From a checkpoint of a small image classifier.
Model: 1.81M parameters, 24-pixel images, arch mlp_mixer, norm layernorm, activation gelu, patch size [2, 2], layers 6, width 256.
Training: normuon at rate 0.0028, 25500 steps, held-out accuracy 100%.
Data: trained on numbers of one to four digits printed on busy colour backdrops, 147500 training examples.
Rows from block 2, named by matrix and row number. Rows with one number belong to one neuron. Each number is 500 + 40 x the weight over the matrix's rms, rounded and kept within 0 to 999. All counts start at 0. Numbers have three digits each.
# fc1: MLP up (model.blocks.2.mlp.fc1.weight, 512x256), inputs 0-127
# fc2: MLP down (model.blocks.2.mlp.fc2.weight, 256x512, transposed), outputs 0-127
fc1.317:502529456511529426494552445499481522468523478482513505514466487501484522505515523588525582504448510537502472564576497511532465547498492520522510488502552522479493453448459423505472443499512544526565459466482507471529449474490549526499451546524496436549568537583491552557574487517482429500432529508531548481483494490528445483512496491447533472475504569448534427566485443484492513490507
fc2.317:467514435466585404459483433528486510553570475476452501480509538447542477526495504477468511471587452530601553459576506593400454459558471440470528590476457439454449436488535558501515465589640468561559559561490517512511484518425514497468439477483488455482422487526464494522490461517454442519466533434378527449513458488477473465524489512469587487528487464414518445418438590583546555518543
fc1.318:461550500450493483505426569408598435439487558532529513515460551512536489433552503556511487603476495505468446566524488454550505539500547566412465501537469584464502473479555449446523565512543510492538519398502522499506545497466619530523518460518478482399524464597505585430572531475491493432511541505508544449516537510462516408479475419454461516472488555534479501552556485530520538501447
fc2.318:535507521547456526494514492504526506479573403486509490605429462524485484463527432565491486535407515488445448493496457479442521525505555515406527503487544489482503456514595515522511564510492496421528488516571539465520472489454430505584557595471483563498536499480551554531549506600512519496499414436532554435475444540532545464485469533458480526547469522480564554540570507486507468467570
fc1.319:517532528464548489543442464451442464486487442595643529483482559531486494497528404535456440472501506510570418494525445487480525456476577503507493486463457548447546540521482507497537486547502498501571520431506472442528527543600462434480530554509507532554479538462420503576539510502544470540456482504514550489512514489511464532530521496506544458532480452493450505492513486578479438502469
fc2.319:465508469577523531519530474561453532553420577472439453531502477513461444535452469411410509498548543522469461491495528521526479511547471502502440436501522511518559432556489468531551551454474456503532504471441529561511513508502517494532500438483528522465484446492572481559520557530531427524464484588405443453571476473554486559510477474498467521481499489500498522546452475490518474556567
fc1.320:470537460452508522475527520467491488442474484470525467466426521494507568558521457519470513496555499524471523571524471533462502530480534402514561521498518472509489528516496574521474505555493475565509492438555523506498484555484429498516484438500500530521475511528488491464485544503505479462555548455465401512569451460485512521437424459464544491504461489507500427492578541504459542570486
fc2.320:544567441499471445474502497487474473525471524509541507432557541510512441543458536536556517476435476470493464511569432506483468580512460451486499508517536514581507535446473477478506514546551519472483463560530481524532495508482425485524507457465462513496454481549509538415525454512422505466461503499476485484478572531449458459453530511534552478497489550525507575505551396400552560519531
fc1.321:429540470473459548477550593476526448518538538462414526540476517513505521430440484544502501554523487502495549467565445538544520547528461540492541436490436534591470497528479453494510531468530509458516468542551534471522500569493447585450539498462462503463474506472465443525369479573513465500565462546480551498494597524522534554492418501539516479538469528465481474533468532436500469479506
fc2.321:473534433517442498490577495531490545498482503437533526487450544531480605439525503466445507416422531555498453521453510474481425518516518446511518441484460538499518568483478511517482490463504453457513593469560503494496488440509487473556546545509412553555487548519546464451502522478483504469513529502512525467521529533530480513505533451461490486462449480466492469565527526561435502526501
fc1.322:494449467444507500533496591456503521444479519499466560541491458511481500524527462582465495517500471483517397484492467424485554510559523485496572512442501512541513448497528523475403537546520509514562474511533541487461475435503498541422445551480572450454430504532509505476599547415447482587544509452494607534419510494508450514499485539503504520506509509440452586522526528562451522522514
fc2.322:579526464417479515552498445472504609533544525453519499496491548561466462427396465494519497467543500534484494462446507494542453533528460538537577466443521543410539550533515432498488529520497458412590489541505551492519504593551479458486575507482439506514498481542555530415421475409569576483451531496464489475574547489570557478554514506517515463546455519574572422484507417441522434427490
fc1.323:484445522405516473459513523533466522513514472471464505490506471501499434410486549463508574473491504467561525560465499549490544457567438463448479507525470514507468532515516471564471532630474532526533511559476525508401491530514486568494509473499397544527480488492477525448544479550476470476486451517513459467529534571500498539486433463501515526498456550525450506483418566487564503517461
fc2.323:570537498504493507506407503448525539464509456483457481474469506492498508546502534474533475496524504499516505515495502513572435413554539482506541487505501449435584539542432491505496504474472491583514515427480448502547535467532464557469471470470496393448440490510557497507551494503521442480469552532465441447483514577553518534630533469487496533511478552549438461548463506562495520530452
fc1.324:481493524468474522541406533444439495558495517540471465520479474434490463475524530577467564515531425464441472525561466526540491519576539426504580518511486529555561574535539453489508492471491468394470471540474445475451498541426533533561505542449561579561496507497503555400470418539506461531497507527527546540474543520500501510521504493551428517486449562491558460481612489431452421496515
fc2.324:504535515530521517477512427495497493545469446479500500341500451634483460447422441487550451543533516470541452532455499540501482455518488508552482562464521456500527492552484483542508561470455471500584536489535539468541533454588452462543533529479474476493497538516461534480516535465535490538504514492528529536476506515508533471507553410538453495455560443435418508484494526473485498503621
fc1.325:501520531505537486492503520546586462520512492576416521454464478539541528474488531518450499498520577496517507485451475531519456468517518551487474550475510416496467529515519469455438549513535510512532573504543464504528489482537488513536531496480478427455574487457546463508498450489517489472513532513491466517536473474459411497470450456519399463577483438476594491573472519445486498598524
fc2.325:538551483524510518518538538508495456478537487490568485472530482544455507506505479504497512489530532491536509552509469496471463429476428471481458452503539491534490486454507469453551544489521506475489505508498552505478524442503495535521472500516424489477465511483520462516481516472509504346521464517417495458529439467496505482454457492501531528504481467517533530508512516472524488487427
fc1.327:503485514558461470443406510513483567532499461504503464458514501431534448584487513584538574518524426459445473548497501567519532514469497547520484490552488395489510485518480485512510484514581481476541479507509458541484559448560565491580500526477401582611468440474517496465553557493441485480531483478580513510470482512494478460562493462499460539477555444550532517541533546499568545523465
fc2.327:572398523571408529472519496507523509489425437462590498486456552599465512519542442486456563460515523541502462503567470537438505586504572518519525525475493518440449468467562570441472502541602546493526493529490505498507461523483514529564423500540498525492449499488447465529511469455515528490530512449381484480507499534500542511528459485515486513504515536518507501547555546552439505539540
fc1.328:501462485518481501542511458508478518472476562489412424541440531519478494458461540522431515500482497455455497464510522495497480513511440542458507493487465568522482498489437449529489472517440463465524476478461505509528425458551521453452478482462536530543523486439424445505439424499462486489517593515547532458493504510562503507465556546450566455480527509376488536585485486518480539475520
fc2.328:477485474511451529515524471524473503482442481471474492524461514523559605531490529484490527538470455566558419431541478499472474466569468456502474516470580493451482468401468513594516523450484466479517524498475515508482526462478476532526527508460487519486573517519497541540505558443471541526542536527482452520473476517496508481493507550554409498467502494530544536519481523560470496495521
fc1.329:502463524506468447455520465490464556488428508508521510517505490540574560527499578461438532459449592498468530564553523452501499478517499466520554471551451511502518489464453523487549572448550555537590471502497505445468566517492501530536558463468571517491438498564456495505564435519463425483472504526492513512484498464442512450496494424473524565519486557459542597514483502423506477470485
fc2.329:470545500478488540495540455446491494562552531538419499506442468449492402455492471465475557446524491539438499514506525416532452514483531518536520575569495482449475472551503460553513541545509455446493538505527552456555415486484484522505487526517459537449506487498455466539436505537521528525514488520445473536540466440457509534467522574429509475489544527489579485500436503470514461533536
fc1.330:456444475535472485532536476475486506533461543536552519450537517490518474495563509505492509506523462528517504529537487522506521436501522495545516555544494456530536574496514528542455427533552527545515548565508413506458498600552528518578424501447476510511490451532568490499484448501531515463467507541523533490480468478476497505414591469518490524539480535528541541595573459492507466594474
fc2.330:491567502491531544448516542549499483499485440504543516512453524549449495450501516494469556478439521428468425477446504475438511540469494455469539504480525589551533551505504457537510487511505566497479485502561535544557458529459481500511556515455415522494516465413485526518536507484508501516465445499409420516444536458449526553519476548539453448512535543551493534507541562500555478475526
fc1.332:502532510439522478530529488505447567434508521490503514483491546534494524517501451533530504542503488456493539467466549570425523475457520488544552523489416474493620506463550456530495559525471497443509499511516509492477513490516515536480540516498508538441556484512413531526548489526492492449502456516521518472495437483518469507505468499531509483495464484525476515543514482475457553512528
fc2.332:487487512528595504494514491546468520476527492419509496494454475555521462506514442450465486474484496443532492432543498509464550476560496478542521546510508484536425494551545473484427485448521467562474505513537530518469478503539503499483517430530565530567519544517551443602452527495508500453488498556478458546459459531442478523500513506455516472489457548485510466540491572510492556508432
fc1.333:556539435502513470536505510509463525463502463479545521449413501502470418543455462485442515485545490601477527507536535466557478524491515459476462452590479497459489473497476482492483485515559492458468495521433535388525496521485507545562504517537454586524521536511498614503415542393509454524499486500513508533512533496512400515489509406466537475522521450559462493526537475497484463507444
fc2.333:452493625458533433492550475575611620522507493502542476512516434516425541482541527477473451542447482485491496439498485513476441549500498546442406470562462538424514540418576552478452490487518492533476583542472517531573516451523508408507539459602482404481451573476506510468578448592413523531422546538415557574457547462598488442600458554552538504463549518474538513490495442481568469495546
fc1.336:516514492474523541448479534528509534515494498438492472504451511451499584553448553469469433566511508468458477483534507510514490519520478458478489465532473501518477518478472513507416519495465475512504489502516523563504526462526473510493488564536502514549564473452483470466495451491441522484471552544505518460498539515509498529467537578541531583503516521591575494550502540501498493502485
fc2.336:498528501493491480478548548515505557534492444439467503520445471540538483522515501499536590553494455556557452499479422534545563552440525459518469510482541476505453443487526535505500486480466437527459556436510515529495498572465548498506476556538560489479498524560445484466465438489493464532525465536551556504476462516553510509517528474491560488473454508489551418446471482528487491471429
fc1.337:524550506560504515476497478514507411507430524543497456476503450451543507526480558514544545534479491388579525490483474508454510521444527508484491525541470513486509497555504436543545474535538497509479510461501491518509451568509499480575566458540579493523451468539511562509395531457483504472608531509498504436487466498454474539477538535527471523502553475446432511553527492438524485437494
fc2.337:519441534495495464496506495486470494506490493502527511501514517470506511458535459478464478444478477484470536485527501494505525517540542513464545522519521427478512509483513518504545526486446490515501467464498477507479497464416527547510460499445550505491469484496501540508531505506545447476507517530476532503445496529558527514482523508504475508550521493464488541506514544473533506476498
fc1.338:519524457527423481523512483453500570506506495516537509497537520467527504487517534444500568541476498530523552479492501451432453519436460493420534547508432414427468540459512509504497518536586539456537503521533518512528502467498526436506637471481478495518486545552514396521516491487573472533559503503464540477524510397525496480460503511514535496487486569525437470512497528451610461505489
fc2.338:515530514556432479461476487486487531481483509483471443535486539491493427540492527532462551495525522477539536476479513504488538531519532482521470470518482446509520499483523483464504550504461552570489462493565473533467505456471549534451517493478481512517462487520532495466564516544483509536522487525451507527539516494502518487472499496501513523510514516461484565474496560539538505569528
fc1.339:473490460523530489522508420493539441513504487527548568491531566487520460454534494478453481520559482527540471547488548416471535476457503410485439467450556446569467522438455540567472480495485501476493522481451464511517568453454518497494573522503518445448478537508525493467453536507487509605461586463509594442538540439475524477456472414556506505544548474514564504510518521547450571467427
fc2.339:466553540535409513495440491464482488495429584508498463547508529518451415500456612491505466484476453428515467483474527537470506571585456510491483505515499535481524457552480482478474540429400531466537483570564503424483516468518475511505439428494516502481494468502534517493518421474499540441562485392553443498490484537584521508430444522508492575527543550549478538538417503442486450530570
fc1.340:525531522494428567480511540454494536490481482510495483454549486549572325455518498471490529521491483491467480419554522446484470529505507514528511534550540536491434503497538458488395477489527476475532485534518490469506470552497575452469562543479501471534467467476506503485576492560492551527499489466526551526474490469490530518468487562557455545520445460544475478565545497449477600461444
fc2.340:573454534575454429437433513477481488445501564542537455500487541502468512486446456518484474496504494540543489442517524498531520504471530501452483466541511507556494415480550477508490473491508537520439508468512425455512531520557541462571561562509466538480501465549496520522482496504509486454456462396499569518537441476463504514482474578507502551544460494505458507551526501531516516484458
fc1.341:538507535463492526512551568523536500541417565454459437520536532548530488487480569458544540482505510450550526462482504497452475495469531520550457566491463508469488450546541506500453565498499515452469506560447525443430455487557450508510486471510509463459496482551531467494479515492519504530475545545511499452456541521517500446482396487529506498548498575498501542567505475570395518471491
fc2.341:418519574458391442549476533533550537406586460488467486420437548610434505530417480489475479494507494553407527499512537527468565491561475418464495537477546468538463536460521434406446465594539458497502497484581474478508490509547497417612520489543415509438539538445470540517473551483565570559429492447514543468446461496502536520427506568505492488463530551508498410522477553489476475495491
fc1.342:514493500434495495522517470462522533529543515514520548480471510559446474527481516501427548485570454524481528476455510520482433490518524448491545498492541504449492549502514522516486490450535517548464395469441507419515464495469523535498534441497537534460515524472487568599472469481461453542513502529510526547458493435494552502478555473535488446499464449551538539556506491576434537478496
fc2.342:500460545528473494536478536490492530489543460463465498513528507483475395520484505534462583487505452487509491404427578568534594511496467529527472499464494576485491490473514423487466549526434496392479519555506513530494483527487534521537486516547520450555485576452555519541552576503524420421448513467522403535515531562545456551525561546557504478613439508517468474543464504481490591534432
fc1.343:543534418490470454499494579526491448490568523529504502562436540531474532448483490516494515471505529501464499468466480530526527504501500507576449488489512515454507437480491446494491492542498589488480514529474476404494574471456456490469538512556488522493494512474516540585467439496452511531556504447493474464429508506476480610481497476470551538537436564541502511516435522562594467570504
fc2.343:455467462452614476507438494523517518521582511467496498452480523428462553537475482475579483560414532433550461452503456474495430510552496494428541554559544411524485524500574486515487399514499495594506495489449493468521542514507538331530547455525518545512382465499479447519461499513554414561523455485469484501543472540486520491535477528500529418542488478460491587500477530520469481517503
fc1.345:535582489521460544415549507420554475545516562493517500497401457527482520470540525485552495551436534524480543480492488527467448508572523481564476480527518506471481565447505489539492537519533539474548482466459506483472462544509421509498516483498453540442494536470424563483489585513529508440435440467457511531454527463487504511453528474461596516497549483528486535494440458509503532531471
fc2.345:483534495499480488523554570485551516507564477516472477509545459549509464492507579498500565502523470494519510523497499554550509434528493461499485493491560466496499491509451595570487480554546459525537481431472463504508477515513517518560491533427566549517385480472467418476491472515498505504530520479506523545470490485458522506488515530481523524453534532517507492608569491515481488474420
fc1.347:454527525491498467471578466506563489495388526517510476518550546503562468546493488481441496491583492508530438469484534490502426529540511475481492449529512468548496486539539444496506451480477522488463480493539512477550504592526523487515518492491498545417590498501459466612487494568533505513420510494519478541508480499521549560570526519446463471539467508508494512466464513475429576530477
fc2.347:543507460550580527432487457488486481515517484442500475432518479560491521509528448455561482532494530470495492516521481494546528528480478497533522559524556469434532453496539509528522584553616535473595579494500489447453547485440503556464528555542513556542479503496454471561427509488569401515482439473476462491514479477486517530562453462483487470527459520502455552502488513484510460474517
fc1.348:550525546405466458562497454501439440481562509538569577554425515530502469509583539544484532529533507459518451476535520545481451454469466520486487524479515522553580494450479458463494423506512464488518600477502461464536430444548466504490601453432485389506502453528538496487501488450479526541473595471470563494569519527528490449420460550496600515521575439481512523507537527502520459531570
fc2.348:414403569447563460441545590520529448455491574554494468517528346418593501406490538551535536489493543482490503503544412485467473445480480485461446438573482521533450459556510566482482479481512534520502378546563517397499396468419484530505580503529490506541602525460544403590540464513481405479520486508437491485542382488538567477533541485471478542419533509510445464543490467413450513504541
fc1.349:480419526558448530495488445565498546500451445496516535493443547481449472510483542506468496499515497527500448565543478449449502519524483474537495453493427444489531553537502508499531531489531414541503486440494476426457568510520438478520468540479503602550475521537526488564454487491542512494564506532486454458435449482540484468495452498503516507539502521495528519496447555510523458513498
fc2.349:497460527555495468511443456525501508501512443504549459448523537508501475473536527534539525539530479505574470489441446541418527451496473569561523504493543508514473505481447467490543524538514512493443550501454495488493525444516488520517430504545497549490544516517465523498534443495500454541532463471480554452464497550490504536476531507543442538514555464475497513500531532483464530502504
fc1.350:477606503483472536466441502563511456378503517518501490375539552512510519450471562574557505501455439448460427448531421475509481587526553550474488524543497563496461536512495543512505553526497497515559448534471511457569523540487548481524483528501510562557490508521521503444381558537500444439541508541541452448520511504491570487523495439562491441450470498440469457469501503441407586532573
fc2.350:519419526485562455430470620532534490563517528468437505477464422491530491542532502522477592537496477485495405506483613467512499559503496581428478484500429455466497468489492494520535408480512431501531482496447528483530519483511448485487535535500527559434468509484474435495528431480530495470510561510544505480506554493468479469530500383512489497522463538519484490548541457568506424521518
fc1.351:492465511555498498475533521495459505460539476529456479468426504449490471409485497509545494476456483498477490527516485541492561510554498572563465480475475474555537511594477463473541515441515497552499518508528471514534495409456479513479438522470454453543524495479437536575458504447494487485596530519553473497452539553574531489485521480545450506489467451482452497486504510516505476469490
fc2.351:464404517519486462510508497491522440451520509468532488503518531411518523481469477551496527509469471476450473518543502504496491510458539519525509510459538499506452484518461513456474508486488468449506513509410507504520501475461480535495496519443448509527528465497465463480497505485526587497550558495515488487560433516561536536516500513550485507496530503493468517446512521526460546493544
fc1.352:484500458508482515550520574527473519471500492474434488477457538478449477504462496462454535460510493510505466519505517531516511454516522500422493468579495433534453520487441439547536514552476532498508539529538498436506514425513520507443531511465513511540486529474495534491469504506482526470513450448455489481492544490503469415477552472543562486469490528457562452504473481487521546597486
fc2.352:497508469387502434531494490514479552505576438487515515486478449562505489508474486485506478448489494480470476485484478583535577434559532538528524488514514540542463519507502518485496532559419468423502517458520460544493486504516487522525485494524530506517442451517540559410507531481531545463532480489541503451457457519510511448500539533474537553501452462456486566473478463462476546606488
fc1.353:514500552468474485475544506456597505485575499545504593506510526546504459430525484455549588574538478506452466463496467528533528502476501484489530457407514461464450512481538560497484510547556490511559556534458480577432543491549542457436456479502520469488473497547466437546431515429537456542501550414532519507402483517572505515540510478507502444501495565509508493526552534493512481490529
fc2.353:458479468476482438495495519578485470494462420528455524539450431586458492536425566480470470486502585519485557478516549637474538553572427499510497550556549382550446509456463498572434451516527436562448441499444462530414469435512451505499555531503529464472485510462456457531459563557425489484584483525484430514513519557457438516527507596420517406503563540408566512486466416555541587456445
fc1.354:462525495449485549503501505509496469514470510513513489485441524537542505447512548541535439418524491522526504434486482498481509489450518488436448455540488510495546460489513526461525495497506485550478482518503477512488469412500533479531535567459460516528504529551490531492517465512530463458495446486514545449520490419576451482521476540514494563441441437481519521545563477578518499506523
fc2.354:499545547496555505448472544533500499519493509491524483517390467530492439503508468508482500529494535515488436500524535501479493533527529518492509482532449499508499486485533495481499470539539517493465483491504461534462471503497500541502495543488491550475433471509514491553522529511518496524527451513515482497511500508509478529490505484536526522457529504501515515454502548530452549521537
fc1.355:515507546524507460460454433490615457568488387528503398491513594511547538531493438501536483461461459504560488519514533515515490461461551456551505516435502541458464486491587494509420570565494497454506542526470556462461433485526503455466458569412529506482507514555517523583453461495509539483541480496466540516479533509452541532498472520459516475469522517524470508473529492404436464499532
fc2.355:512552486553379523442447592483405562534553498416491448520535435515472519508414508554450515559463542527440407469445459561467513445565498512585501489482467446432529547545479485487484517564433568473463515528565486476534506481457582508544472578539500469504367464538428537414391517474480419482490481509530568535480496501577480531471534502508509490617489488549540558448451526441507528502501
fc1.357:514564446464454479546458491490523556540438531535436505478519507513451500512433536506462520493397499531538503484474526517576498484511446498454493500534546440493400510469525548452526466498485503471535512545482490552550486529471497507474491413551467480490540514472493487490496532501523493505553500481471494394561458476417479466479506528514480514445559502500535505608481510547395431505443
fc2.357:532464514478476551503548445483535489496482540523549475537599472420500493445495491534523542497477546491433461507536541492526500404452505460508514438446455488471468513479530605492514540479531454466436502410453481464514447544568525458523512496451468454455485501392474485577430521483506543535510462523513429487471532537541502388547435436565538502502519557516476520481433532534498449492505
fc1.358:473572558553539501495428412524432524424536538499462496513536510537547484521492567577533472507587494539478472490516526489518595531501460518491442531513530473552584454471488461465498562593517447446604479475542474479456459507457528526496592516535537539552522463447437466543473507470524482484512526436490576548467526599519562469462460474501534406512486486566463459570461505514488533516523
fc2.358:463456517496550497486457468503499444482525555570411536581522506550475532548534460535449469527480491505551526471522520522536497466450515544479474452503541495484559456519467516547494472438463582547433447468497538513562482477512497528520477495516449511508504540446489474517579552527435477510523509401545474514541510532445436485502476444513538480522527534419574461500526449559545553532497
fc1.359:492492522493510510513500492470449499524511500522469475462473542514474529496537457486507610500475519509475540444513467505477475510469444470459454534484485511471520502504515487538565551482488455435485451511492513459553493528496442518519547497514579510466465465473477525535512495507539539488528462523481536487483527498485490474457521424520484503530486444531536540514545558445535565444495
fc2.359:559503509448507558532579532489514523474493527493549492557547477495483495478554492465517466464502544497508506445562496558494550553504515547470549494552519470473474505460485557485479508474482535529568496430541508522558474453441510496484464486523524506506542522499510458488479513509476529545499531535526498490487500533496510532471513496507515504491479471466478530523496479479574495494489
fc1.360:455505524484458496485559547533433514483482517455504450509475483502500527515491474477519502465524538523461491546545529473485589500522499484509597569537570496460556457461485553492488491472597548479452538436513448588417436479526554460501453515491546533511582532454394502399588505479514544461553584462505375560447508453482497507495572542484433462459523426490519492505559476521502517511465
fc2.360:531517473496497530525473533475499438522487475539469483405468420473593518438441594462484557564508449471555457506556525491520481510525476507451518496455488526491503508520525465506494547527511446460525484548479478531514500473465537486452522508501543484513472459503527512538462448468472544539501506495433552491492508496531495474540516538499456529428456535482531587493555558443381482497506
fc1.361:597511531490582497470522474538491501561543506517505490513461503539579509532456485414470518543390562534494475475507448521552545465538521480442501479548543486473546477550503544508495547452550528452446502546491450478532485480504520541499488449490466509479551481468434511461475492498553480484545559614452563517489476579533472400496482523601480440518502452412495522532424482529475523504456
fc2.361:547450540542529516474532545515515499456565487496500507471514466494490511466527459498459497533501488526463520499477460494452548511476513494517480505438469448457441455462513465472483466469513598399529560501450491510484564510476525489483512517495503499512462472523499527452506573527500505489437455508546467511494501505428534467519508542497507516541496518513498469545487491549477535475497
fc1.362:540525472577465476521517442563513448528520535493462488505569487508516548586454492507495568514488449471491501462505500475434431523506542496479510446493465520487533475514492427516539581527467464533441454554470459435473500486464483532488467511453446513506468581523486588429468470545474547591509540600406513505517463487477474422534488490524577488447488557463520499469476492506496570562485
fc2.362:492441454524523496519557471469555553478572506504509505489450558537460452475494474472492474524459449477495488521554563444463565463516509460523558541480520533544502467560549592486561494481544498484461554577499487525507474438523459507566478500466510529505464500606418457371455530502564500499468491513518482491498505474496549575442424554503490443504482508474479494505536510456462455448469
fc1.363:535415529512465496517462575539513461557422449486478490509503510529524462481511449482436530451475506474574473522542516485446425478548455454523498391477497531515457501519518471533561491449554484493575570515526527522532415494547512488564477461501529444492479518522515459537481442516539532482457557410515534475444551469506494471496495468491513448531479452544484477485554500499526498466471
fc2.363:524568520529477490427468477485544508592525476554538541460457520528470461449487503534470501540487530496483468491516533494562510522447583528474503427567509461475517489486501460465467511447546533473537605498511553496475526492531499539444477563515458504499489523516484546505463473488503515455481454451513487522500511493506493517504526518498490525440537497462522482544510503514498499514572
fc1.364:420573438487430505558559545546481514522485511513520455488490516471423462503513509486521463527519541523470431509493559531486422495549414430484503479550531533543559547481504483488457444459502559520487479558498509478443537522532513551531484515515489503508530479510490455609570545497583561479407501541476525461500495524514454480463583539473496474521456490528552496512496482514572517557526
fc2.364:534473527567486502478502488493519471503551499507505448489509440521515511512433496539493498488435504530575489537489531495460533515513455566458514478465475522514491425478476519496545509403506502548504540443447495512550596521442543581352551621470493504511515479492474497533525513513527507474485439535488534441496470458512564516539440499533485463562487568485463489540484533526467540533464
fc1.365:495472521521520534458508514532496471497483568589434500519532501493483441502553491516548541502494556439530512518514393494541535404566481488488469455453474493548521546532485472453493547562516462527436520455458468455561457538465577548478556440516479528558489503478461456513501497455448422559396483532419485487517584528440416532557510525517541562443497531536464472506508526560582604482534
fc2.365:536482433561488497452516530563475535585476421570465472480444517527497435459508474510517483487558510498500529531480479577535463498492514534573563490489518518564510495477530488495554465472507502457501450440489542494531595484480526463538529451506505422525435530549463507499451481561487499464443435570551529507506449475529516442555517544553469424498430431554478527496503439477459530581484
fc1.366:474474505470579492512471443451470550455494482474516506488487535473535486496448443465539528476469474524534485556525513551519534542501523487523511454491481516529518504531536467467448483522529512511488520531535442472499484441458517516505566532548509495596584485518526512503550546371445466538505483473467559479477415553539534585535528489483496542559516520568530524604490452525548537530468
fc2.366:497535522564507459454503524519436424459568527512470470505471433454467523554446488554559449500575528549485514482498489476494430499556548512482504457462599441569553457517499471508506487526430456549558501485383521524487560547504502443557528509430552504474473420558597475475531526534512514502462583496490527547515508471492512504461471485499516451524501531481494453502494526487515543442519
fc1.368:460458485526470536452485479470486452518516398438475478441484550544590489492478543456500464525441513465484557451462493541510519524568505545554518477479539521452436471467499495538522438565544538393532454469528545507554508512515516566550541521458495451519521504527473489536375463523515487551518498550536476512489571570489482499540491506503525532446509498500473486485520567399485520584501
fc2.368:486484490487509545509513460575519466503526464479493439496495461472489451516560459524548544555470517474527446477560485527512445500510510500509458552547477468489468475493454459468534513465458532478498529489484451513516514527571529501506494534496495504504492502532523478565528447476528538518485541519500498476495487485565519483462493428546458443525493511456485518506545502482478526519426
fc1.369:558517498551522465530508453412469527445519479394470580549495481505469471515531473486493502513445532462553433468566457480512564509524450525511497557510479530501529505468544540498509519519486485513482492470469413486512487539446406455496528527494513533447490535511496496548499535504473495426420464485532520500452449608484499489498474494513451500496511539493483531526514477446519504494520
fc2.369:502441503487531499422463583514514512477468525507494530579546476459421513455463515485525504478511501479439543519572565557484508404490526526486488545431483533598517487499493500454524454468429515532425482430434493520484495532458440479517487415551477468479519502440507490515467547440470469475540525482397509498484556506432436418517528514476411485547504506497507471457563516578507567505482
fc1.370:521511540512529465460568515534514481465476480460509493550502513499562506446488496574486428511468405454511477461509490497433571470482474443458503467513450501570522560536510521541484478484484542446506525446517524515506558498531471469502526417454547573545415512458517517513488523524502546543532558579473507492464520478544553541452504556539576522495491465479461502448468533511515471482507
fc2.370:490502506452519536476428534531489503486536504515476487550516529492537494504497482508495565535438502497498431516453501479501519553479474493494485510547513480505553510465545569470555543554426464462547509458502488458579517508443500488497440536470535513520498496498449538450473507518498543514501469494523533469500491445528487536439474533469531465484428544529473477500425470482468541500525
fc1.371:507509461455427477520484568502480500539528533554520483480529529461456496505502463502482510522510437460524426454492565528542531447477499479492488556576543583523469456447474470458510475577469511468440413446480537460554479543543464521527539532544527447541445520459424440465497485472518496535502517459530524510473577523478492519517508521514556518517412431516479458568510511508427527580540
fc2.371:458457498535473528480471538514490440483506549517498457484625551522461555490460561411485462506574541531491509426486486488440448578519530550481538432594551495547540500427496491481483500527563559556549419419444479529414482453553476592489535557527468482537502509504508521463528560542455559472487517489523355434568529477464486401550472504506513489494550459497526515424555445522497524563457
fc1.372:523470421581501588552468444487500476455450546465472480488498580548496425507423497469501481507415489576456522535527483488495471573498482491543523518488478516478487576508465506496511560533478502555536448504422562543545460429477511571514486454453474495515518476533505558556545509465556460468582479508486538469452484482523519447529492498532497517481438529481487484534457552478470483551544
fc2.372:515480498448422431542511450506514443517462494535477493536506431501520599444469461532566485526525536450457484553527440535512430519487469563487477487428444494548494488475588509574515471476545528490485475574490510456572512524454488457555557451557525491527540559383548508466520495414540535620435527494584499512507506525541496495459501594482489478534486397460504572538506506481435531492521
fc1.373:465488530503477496441552442449537442528539506532521420516499581500505434477505561510534500494583562486522409507509507441445524501535505466513531443464471483527548516494485500597475511503536491477474506463567553510506449538547517506437545423489458520521506461439491516519517474500501504515554442538458476503529480451531460450535510511484433555515447489517519501540483416521473531481514
fc2.373:520446518480464568495455525473464469497553541525465504485543518601509496504486469498482571544493511530391440465518531481567477516481512491463514504507441559539451438464443520522566469462615451463458538544490556553452580413516475514462455555508612571563488429504533502495469459484597538498494609459528444532488490512495477596546571459479514467485417494550506575430525538458497489448503
fc1.374:486434570515563515503519438518496501455534517528503536475543458560501464463509507487508510466523484492546514452503484476486512458437526560447477558496473506500440493448520466509493566489431559492511508429552502454441427520476557492540480531594499448504472532475552450570478457516491436507556593531502484461378490563557496540509547581504470471511491512492503514465553508516455529562531
fc2.374:510464507433554509439579500499495464453581535516511470504493602577423588484426496573516492557478454491413461552487495474476462548422462549513513509527447531514492483514481399471563489549517500528596442496380587548540497510551481510593482517473390530471495554477513524495492493521504484454480550482480532502590530483514401509481539469503519495525479476545486499527463513474525492470513
fc1.375:498576531501461480520514486504437539503426511500413424432462525463413442512612539542475506502488474503458516515527459449465513517526531579533524481488448499499446513538540533478432524427548595481475531453479492511486455470440463436495434467498545481493453510424443505534454502477506480528545560500533492582447436603578527530524496508397516523530465482502460519517531481475540550503407
fc2.375:478541548529517550425598480391446497471444458573527514541561531459490518553446465528483519497442494542454506464502497485472492467546447490432500531519589487451427414511461479532502480505526491507424538529407444505535522536491538506525488482495536404497471466440446470475510548492539486510492453492507519541526509548396491472522475473484490535501521465510551500514495505561481530539454
fc1.376:517457475523479485464402456512449498507478557523517530478443594496508455455527588485477443478516477481511549521593487518535470503498604412526495564498566476509493500447493526548512527451540478533542534548528410518466521472537506561469547560442507544553515582530550516465517505503449481458480434464547466467494487477483558446506432539577533482566515517519511497488511466497521438497607
fc2.376:484528479526502519538533551453506563457451477433466476499493461501508474528484472522521506483493554446509460474528435495501534519484517491490503504537537509434459524549508456557515514536426516493529530503503505483488499480477516474490495502489493539535608443510514521511466458512485485538468527493534586502539497488536515483543478483501433486452538456525449513496505500487462487487531